python train.py --model="CTC image transcriber" --dataset="short English words printed on busy colour backdrops" --train_examples=45211 --image_size=64 --crop_scale_min=1 --horizontal_flip=false --translate=0.12 --tokenizer="char" --vocab_size=30 --arch="wide_resnet" --norm="batchnorm" --activation="elu" --depths=[2, 3, 3] --kernel_size=3 --stem="single" --avg_pool_shortcut=true --dropout=0.05 --widths=[160, 240, 352] --init="torch_default" --residual_init="zero_last" --optimizer="normuon" --muon_scale="spectral" --lr=0.017 --momentum=0.85 --nesterov=true --orthogonalizer="newton_schulz_5" --adamw_lr_other_params=0.0011 --grad_clip=1.0 --steps=4900 --batch_size=64 --epochs=6.9 --lr_schedule="wsd_sqrt" --decay_fraction=0.4 --final_lr_fraction=0.05 --warmup_steps=90 --weight_decay=0.0 --adamw_weight_decay_other_params=0.01
Rows from block 2 of a small CTC image transcriber, named by matrix and row number. Rows with one number belong to one channel. Each number is 200 + 20 x the weight over its row's rms, rounded and kept within 0 to 999. All counts start at 0.
After each channel's rows are labels from the 100 images, of 14976, where the channel reaches its highest value: "top examples" is what is common among them; "peak on" is the class under the peak. Only what is clearly more common there than usual is listed. The data: short English words printed on busy colour backdrops.
# convs0: first 3x3 conv, stride 2 (model.blocks.2.convs.0.weight, 240x160x3x3, each kernel summed), inputs 80-159
# convs1: second 3x3 conv (model.blocks.2.convs.1.weight, 240x240x3x3, transposed, each kernel summed), outputs 120-239

convs0.41,186,202,179,221,186,203,172,216,184,216,197,226,235,198,197,175,191,169,193,153,235,188,206,227,210,218,195,200,207,201,201,199,198,171,223,210,172,238,187,213,210,206,195,223,207,183,179,190,173,197,203,191,190,213,210,206,192,200,192,203,186,239,244,192,177,216,195,190,213,240,199,235,223,199,195,177,179,200,198,229
convs1.41,184,241,233,205,184,197,173,230,181,185,202,192,210,188,197,210,194,177,175,209,183,231,177,193,192,211,220,164,216,202,198,176,200,160,169,244,207,168,159,233,212,209,173,156,199,221,203,191,205,150,203,197,225,212,212,161,194,181,210,208,194,169,209,167,193,162,178,205,170,174,206,202,185,187,191,190,175,198,202,213,207,171,205,173,183,194,195,183,217,202,216,167,191,186,157,182,234,185,197,184,230,193,160,185,205,193,215,203,192,231,186,210,201,192,178,158,185,200,185,224
top examples: the letter e
peak on: letter e

convs0.177,209,185,183,200,209,214,215,213,141,227,174,157,200,214,176,194,193,173,210,196,199,125,191,239,207,227,179,203,188,201,195,208,210,194,209,229,196,196,158,222,206,193,190,201,218,234,200,207,226,164,191,204,210,207,167,175,210,190,187,198,217,175,211,185,188,209,204,192,215,198,180,208,190,176,199,156,218,205,194,163
convs1.177,211,188,209,176,203,215,187,222,215,172,179,234,228,201,177,195,222,212,234,196,210,160,200,214,200,210,184,194,199,174,204,206,182,181,233,179,217,185,209,195,183,189,149,211,192,197,171,172,200,195,208,215,203,198,154,184,195,194,217,168,175,165,221,219,217,218,215,219,158,173,177,195,169,201,178,186,223,224,197,198,166,172,181,224,206,192,176,209,208,206,188,163,195,194,180,185,214,201,177,221,222,209,163,213,198,184,183,182,168,213,164,180,192,204,203,199,190,173,179,225
top examples: black ink
peak on: letter e

convs0.125,176,188,204,194,209,231,233,214,209,202,190,213,215,199,198,186,171,199,223,214,215,167,186,169,183,240,182,202,180,203,223,209,227,183,186,189,158,221,193,192,183,182,192,214,229,212,194,204,245,204,188,182,194,231,207,180,201,243,166,195,203,201,156,185,176,202,191,202,181,194,234,258,229,204,205,215,204,197,207,173
convs1.125,198,187,171,162,211,168,177,200,221,182,189,191,213,213,207,158,228,166,219,209,193,154,225,200,239,253,141,199,223,215,179,222,199,220,165,185,188,216,222,220,198,231,213,211,192,216,155,196,200,205,193,232,200,169,195,189,217,177,218,220,216,194,216,187,218,206,206,199,219,210,179,192,207,189,140,195,201,190,211,195,192,210,180,199,190,186,178,207,226,213,186,184,195,174,211,210,196,200,183,225,174,182,164,197,216,218,205,153,186,207,186,196,225,158,179,183,190,179,240,146
top examples: italic; the letter w
peak on: letter e

convs0.239,215,192,217,207,159,201,223,219,189,172,234,177,211,231,175,220,194,194,209,215,203,198,211,232,186,203,190,221,192,164,207,208,191,186,187,195,209,184,212,209,166,205,184,198,181,203,177,189,266,172,212,164,211,207,177,212,208,200,225,193,183,186,231,177,223,218,208,181,207,180,201,176,191,199,219,193,206,204,212,161
convs1.239,206,232,195,182,194,171,182,213,192,201,181,189,214,173,191,169,208,185,227,206,218,208,178,188,209,191,215,233,202,230,197,199,200,231,220,223,184,198,199,212,224,206,219,173,214,206,199,228,171,223,199,186,214,164,209,198,234,237,209,214,221,171,224,189,216,181,183,187,218,236,238,247,203,196,197,190,176,194,197,191,198,213,147,201,199,193,208,225,213,182,188,194,201,218,172,211,183,201,175,202,209,204,214,182,163,182,196,195,203,216,242,211,217,205,237,208,184,226,209,217
top examples: the letter s; the letter u
peak on: letter s

convs0.89,197,182,181,233,235,218,171,235,233,208,215,235,174,190,207,190,178,201,218,202,201,179,159,188,156,202,166,191,193,191,195,183,208,194,192,205,176,219,176,207,185,194,195,190,217,199,179,195,186,215,175,205,189,205,183,199,195,193,195,196,174,219,190,183,166,193,210,200,212,227,208,208,227,246,242,214,204,182,234,231
convs1.89,189,238,214,209,222,215,229,236,219,221,209,181,180,218,235,191,185,211,198,212,206,203,200,195,196,196,233,165,230,225,227,199,200,206,178,202,209,216,210,172,209,188,206,237,191,179,217,212,196,212,200,209,194,167,163,175,200,153,193,241,187,211,203,204,201,174,196,198,200,202,202,199,203,205,192,227,196,209,197,190,208,217,190,234,183,230,210,207,231,219,192,194,208,211,229,228,176,219,197,188,181,178,208,192,194,203,187,191,201,163,204,206,204,192,211,211,204,206,190,198
top examples: capitals; the letter w; the letter m
peak on: letter m

convs0.51,214,204,201,203,180,198,169,220,183,191,158,220,180,178,195,211,174,195,201,184,201,162,174,195,204,185,190,200,205,227,227,176,190,217,162,205,191,160,214,156,206,200,215,239,213,180,216,222,216,204,197,185,217,212,216,224,195,199,159,219,193,208,169,205,206,185,210,196,227,195,219,215,237,165,231,190,183,221,229,204
convs1.51,201,199,219,193,197,206,187,207,164,200,219,194,197,155,218,190,184,240,188,200,206,170,215,201,234,213,196,188,225,217,181,219,226,213,184,217,190,189,210,168,171,219,197,195,179,190,191,212,207,208,211,204,197,209,205,209,218,163,193,210,201,204,189,191,187,178,175,215,208,180,168,185,199,240,196,186,177,192,206,218,213,200,214,243,221,204,199,180,200,191,192,203,204,200,198,177,177,222,225,227,172,160,210,170,181,163,205,159,193,193,166,235,177,153,213,172,199,169,190,183
top examples: the letter k
peak on: letter k

convs0.7,189,201,188,213,160,169,208,215,222,228,192,203,211,211,195,215,199,169,196,241,230,222,203,235,210,183,222,177,191,188,202,198,185,193,238,200,235,204,172,190,189,186,192,177,207,196,162,210,220,197,173,218,193,192,189,207,208,206,175,224,179,189,208,199,196,197,192,164,171,206,173,199,174,193,204,222,217,180,203,220
convs1.7,181,230,209,205,213,226,168,186,175,237,220,186,230,176,213,213,163,189,155,192,194,191,193,172,194,151,227,207,170,201,200,195,179,190,203,198,197,216,184,196,226,209,178,185,201,203,257,202,201,177,201,225,192,182,182,164,174,160,209,192,219,209,161,190,192,161,188,192,204,207,210,239,187,198,189,202,173,200,174,220,186,184,213,197,204,219,176,200,204,222,200,187,197,216,221,203,183,201,162,207,196,208,212,198,231,208,191,221,186,172,186,170,180,225,207,148,216,217,208,213
top examples: the letter e; serif; white ink
peak on: letter e

convs0.188,173,191,190,213,184,201,254,203,210,213,237,228,199,213,206,207,176,170,224,163,197,218,205,228,215,210,223,219,172,180,188,190,214,181,203,178,234,218,202,193,212,194,207,170,198,227,224,164,227,195,205,182,200,184,194,196,193,213,210,257,200,172,171,184,205,195,218,179,194,193,183,237,142,237,192,197,221,204,204,215
convs1.188,195,182,198,208,211,169,210,163,214,175,204,222,157,195,182,179,187,174,186,202,182,191,187,168,176,203,211,205,219,224,200,204,181,188,167,201,203,183,245,211,215,210,201,161,179,203,200,198,190,246,188,189,191,204,198,183,229,172,179,216,174,210,186,203,233,162,176,198,227,217,172,193,189,205,180,198,195,195,227,167,190,192,207,167,227,192,187,211,215,201,181,212,168,189,188,204,177,180,152,154,185,208,213,171,185,182,202,225,176,188,249,193,185,205,197,181,206,203,233,221
top examples: the letter t; capitals
peak on: letter t

convs0.87,183,185,160,230,225,207,198,177,255,189,205,186,184,195,212,218,200,230,150,240,171,222,217,185,183,198,187,206,209,201,204,210,185,217,206,204,192,117,211,192,203,189,180,185,213,222,191,214,200,197,147,189,200,175,210,204,222,233,200,235,186,183,231,197,179,205,172,184,216,204,193,171,201,185,204,256,212,200,185,207
convs1.87,181,171,200,197,165,221,206,175,208,196,206,219,187,223,167,229,211,197,180,188,182,226,183,167,220,201,182,198,197,220,195,183,208,191,195,184,207,200,190,141,226,227,187,223,196,205,196,202,198,179,184,217,180,154,181,170,211,171,192,160,191,184,174,213,197,214,215,221,202,204,179,205,216,181,194,195,242,212,190,177,166,188,190,197,206,226,176,197,203,204,195,193,227,224,200,164,218,204,191,212,177,200,176,216,228,166,204,182,192,189,186,208,199,190,228,179,240,180,169,167
top examples: the letter n; the letter w
peak on: letter w

convs0.167,204,206,200,222,218,213,202,216,209,182,183,174,196,177,204,230,202,188,181,233,183,177,188,197,204,203,156,168,218,205,196,201,223,198,219,205,206,197,224,229,201,194,195,189,216,209,168,191,193,178,194,232,199,200,217,191,206,186,210,177,169,207,179,195,200,195,191,220,169,223,191,250,202,200,254,214,180,203,216,192
convs1.167,189,186,196,177,177,200,193,216,202,180,212,196,171,196,194,218,189,193,207,212,188,214,168,184,177,230,198,182,185,175,220,180,169,178,174,182,190,228,188,182,223,249,167,204,137,168,192,210,165,161,225,209,212,162,197,183,205,188,195,243,181,213,176,219,190,179,233,221,210,202,168,195,202,193,171,197,231,211,209,217,169,204,184,161,177,198,205,168,230,187,186,186,187,209,183,206,192,189,202,197,189,156,157,192,203,191,215,187,196,196,210,203,218,140,203,181,235,201,191,190
top examples: the letter w
peak on: letter w